{"spec_augment": true, "encoder_norm": "layernorm", "text_encoder_layers": 10, "text_encoder_norm_position": "pre", "text_encoder_parallel_block": false, "init": "torch_default", "precondition_frequency": 10, "one_sided": false, "steps": 3300}
Rows from block 21 of the audio encoder, named by matrix and row number. Rows with one number belong to one channel. Each number is 128 + 24 x the weight over the matrix's rms, rounded and kept within 0 to 255. All counts start at 0. Numbers have three digits each.
# conv1: bottleneck pointwise conv (encoder.blocks.22.conv1.weight, 64x304x1x1), inputs 130-155
# conv2: growth 3x3 conv (encoder.blocks.22.conv2.weight, 16x64x3x3, transposed), outputs 15-15, a 3x3 kernel for each
conv1.0:117127117129118128127126153139116128154099122097143121124095139123139226122132
conv1.1:091135085110120147116163141142097140117120130118091148125102100110080123112103
conv1.2:140102137133134119119151116082118128096112119084075106110129146145153140146114
conv1.3:079099124123174169134143106083155144100155146157141183107156101146097173168163
conv1.4:077112121105102173115112118155141122125133162135166121123088101134119107148141
conv1.5:144110130085124146116118132126084138136095135113115106127115092129126103130114
conv1.6:113116124132146075143118134135107141167150134139139113160105118140121097106155
conv1.7:151148137107091113134109134139150107090121120110125110148138134132086152104101
conv1.8:126141110091139112143097097098106110172124153124108134123098110134066098074104
conv1.9:121123145106125138106152142140139123148120104124143135130093113117106108115139
conv1.10:126114096170138134128134112183155128127146122112132139127085139130125164134115
conv1.11:114103095123159128122142142149111133139152134154138137136123161117136120122147
conv1.12:115099112121082126119126104130082126114124111158091128144128109125124115120116
conv1.13:122190123113094125126098109143118135126174106118172110113167144132084083139131
conv1.14:127133123128145132123105129094112137128113128113114122162089147147128092135139
conv1.15:112128136136146172107191163146137086134105132122101116104080149107143136095137
conv1.16:067086169129098159091122174106151144110110091119107090107131135117140074099113
conv1.17:147127131135133117106116121103149133133153120133125136166122151138126152162159
conv1.18:175128131106109108192104118124135117145135090106226152154145130109120156146136
conv1.19:124101124147118139137134170145124157125137135143139104140101155141140158140092
conv1.20:168145107152136139155126142141142123104098151124133109143140137143136169139126
conv1.21:115124094107147117141090121157110147085162124171088135085151138122150094139113
conv1.22:125134116143156121114167117102150131095146130122119139161142119158117120101133
conv1.23:098166111140115112148113133171101151122143143118105118146142082120129151132146
conv1.24:083123068122123131209178112162042075079136135185154115110139117137136139123100
conv1.25:141160136123138127128082117146133112105130102093156121124128123111143079131085
conv1.26:110116199122106158173107104090141096155128147140122130148075105139100104118121
conv1.27:129158148118128136132118115101079156144099136127107127129141132114170093123111
conv1.28:134137111154148174117124158133122105112137126110107134166109125148149124135122
conv1.29:222134114117140140145107153119112191100101097147104182102140130132176036116084
conv1.30:128145136123153102151120114131152136113087152132123156147125176157158119136128
conv1.31:108125154096129152143126067138135079128153109187097096136062108122131115115133
conv1.32:139181103142154076149135142120090099139165158157086106115174169142131145144116
conv1.33:110120116158118122146117146113129137105139099084093140138126138159143122142117
conv1.34:107119141112171133160131143105099085068112134122099145122137109151115142149119
conv1.35:151143120118088088160177135122134076110071095156169131146147196136089204155170
conv1.36:161109122136072113128106138156136143121131081151119131134136084128093162100102
conv1.37:121133152134138141142105132127120132155150114139112166134124133112152148117092
conv1.38:151164116167125106167121116158127113128140111138110093089143120111169125111085
conv1.39:122150108121128111095146127139078165175122126149126176111087121122114136086139
conv1.40:119129133134074124093173160127134159116110075120094127106136119149125109168126
conv1.41:079164137122113139113138125125119137137084090097167126121085086134117121118151
conv1.42:122110125136117129091148155154131154065124147139095118148144138095114143138102
conv1.43:147137145083144113116115121081163135110151135102083124145172135132142133117120
conv1.44:132159136139121119152154101098143061151160107157121149094141131157150109114126
conv1.45:135170107152147110143127086122123135125134104125195141118169092120122117095147
conv1.46:093144117139101117092123130084140140155180102171154128127169179171094167151190
conv1.47:132123118184125107117158180092106139102085150091189123158132096132171167169151
conv1.48:160145128115134082115090133128147106136103147146147160151121128136122147149097
conv1.49:108140151123116114083128110135116107120117138125108109132100148127144100088098
conv1.50:150133124165088061119123065161157115150193106144105126114124165108118112133119
conv1.51:106155110158113096074100128132125128084114157146117124121171143182106096134142
conv1.52:146138132136123114144136133141116136131104116122150121154094146151141143221099
conv1.53:099116123126104146137125112121126180130121195155109102074064119162116112114116
conv1.54:103113098114113136145094129159136116161128141129203118158107130092123119157137
conv1.55:140121114115128146131132148135157104100135127160118135125140152117158125145121
conv1.56:088143097178100148148121125119129153153112149088102101137141111123195122116096
conv1.57:148128140120138137107102154143157130119126136127142157126101122124123105139116
conv1.58:157193168108103149146108122143193139116168113105062101135110134151102172103128
conv1.59:126086167116147120118174135113101099104139147171119104130095116115155122097113
conv1.60:117120159111118125112149149148151120131119121155120116108120163133122177154170
conv1.61:131156176115118127149088113114094114129094147149107134125129147126073178098137
conv1.62:129120136139106111117139102135130112115139144114108135133101155120110118145121
conv1.63:123108154114150112119148134082127136110136084140103117144123094153161086112135
conv2.0:132150132154123148111126114
conv2.1:093141116077171139116116141
conv2.2:172145082145082210171083162
conv2.3:196075161144119147125134132
conv2.4:084111162101140161157100104
conv2.5:065149140125122110129163116
conv2.6:097255072168104125207045182
conv2.7:139121094107147142115142135
conv2.8:125114117120131159092144149
conv2.9:131179083113114151176118122
conv2.10:135097164123112128139149110
conv2.11:134132142101118137139142104
conv2.12:108125088110124122165123142
conv2.13:121090085114126137129159176
conv2.14:111085171130145113103129147
conv2.15:227165082148054156100143136
conv2.16:159178091218099109098165125
conv2.17:118134169149121114127115117
conv2.18:114127160104151106108126114
conv2.19:090158154114140106127134107
conv2.20:138152122126147121103149107
conv2.21:034166121159103117162079153
conv2.22:120114128116133133118114128
conv2.23:110102167119138129103160129
conv2.24:167130111140135118107129107
conv2.25:111115151117126114156120096
conv2.26:127080166093132113116120126
conv2.27:118100138089138137139140122
conv2.28:121135111144114102104152123
conv2.29:100115112094126157119129123
conv2.30:115105157146167128082130133
conv2.31:105138153161110118143127106
conv2.32:130139115123128117076177125
conv2.33:144115136107145106108136150
conv2.34:155134137100136139150139103
conv2.35:216074129050186080113100148
conv2.36:150123113127169068171085145
conv2.37:118088158114115142106157121
conv2.38:131109140104142114139169119
conv2.39:062165094089117122165149119
conv2.40:159082106125171114110176137
conv2.41:100126117126138112128130159
conv2.42:132119087145107143129133160
conv2.43:111146111126125141097144120
conv2.44:111130125161140128160094134
conv2.45:153135136107146118133133150
conv2.46:110137128145128120088138143
conv2.47:248048137083122139108128082
conv2.48:069140159131119082157111118
conv2.49:137098131066143137118141116
conv2.50:131121132138154130134102142
conv2.51:096138179104123092097118108
conv2.52:116107145135139118136152106
conv2.53:101120136107139156131110129
conv2.54:125146125123136125119128140
conv2.55:144115117132151103115142156
conv2.56:110118143113122166118130111
conv2.57:098145134149089125103147129
conv2.58:094156087183072162137091141
conv2.59:100145122142113152159089132
conv2.60:115141122138121106145138132
conv2.61:166125084173119126153094147
conv2.62:196119103114147124141119137
conv2.63:107088151100100116127135131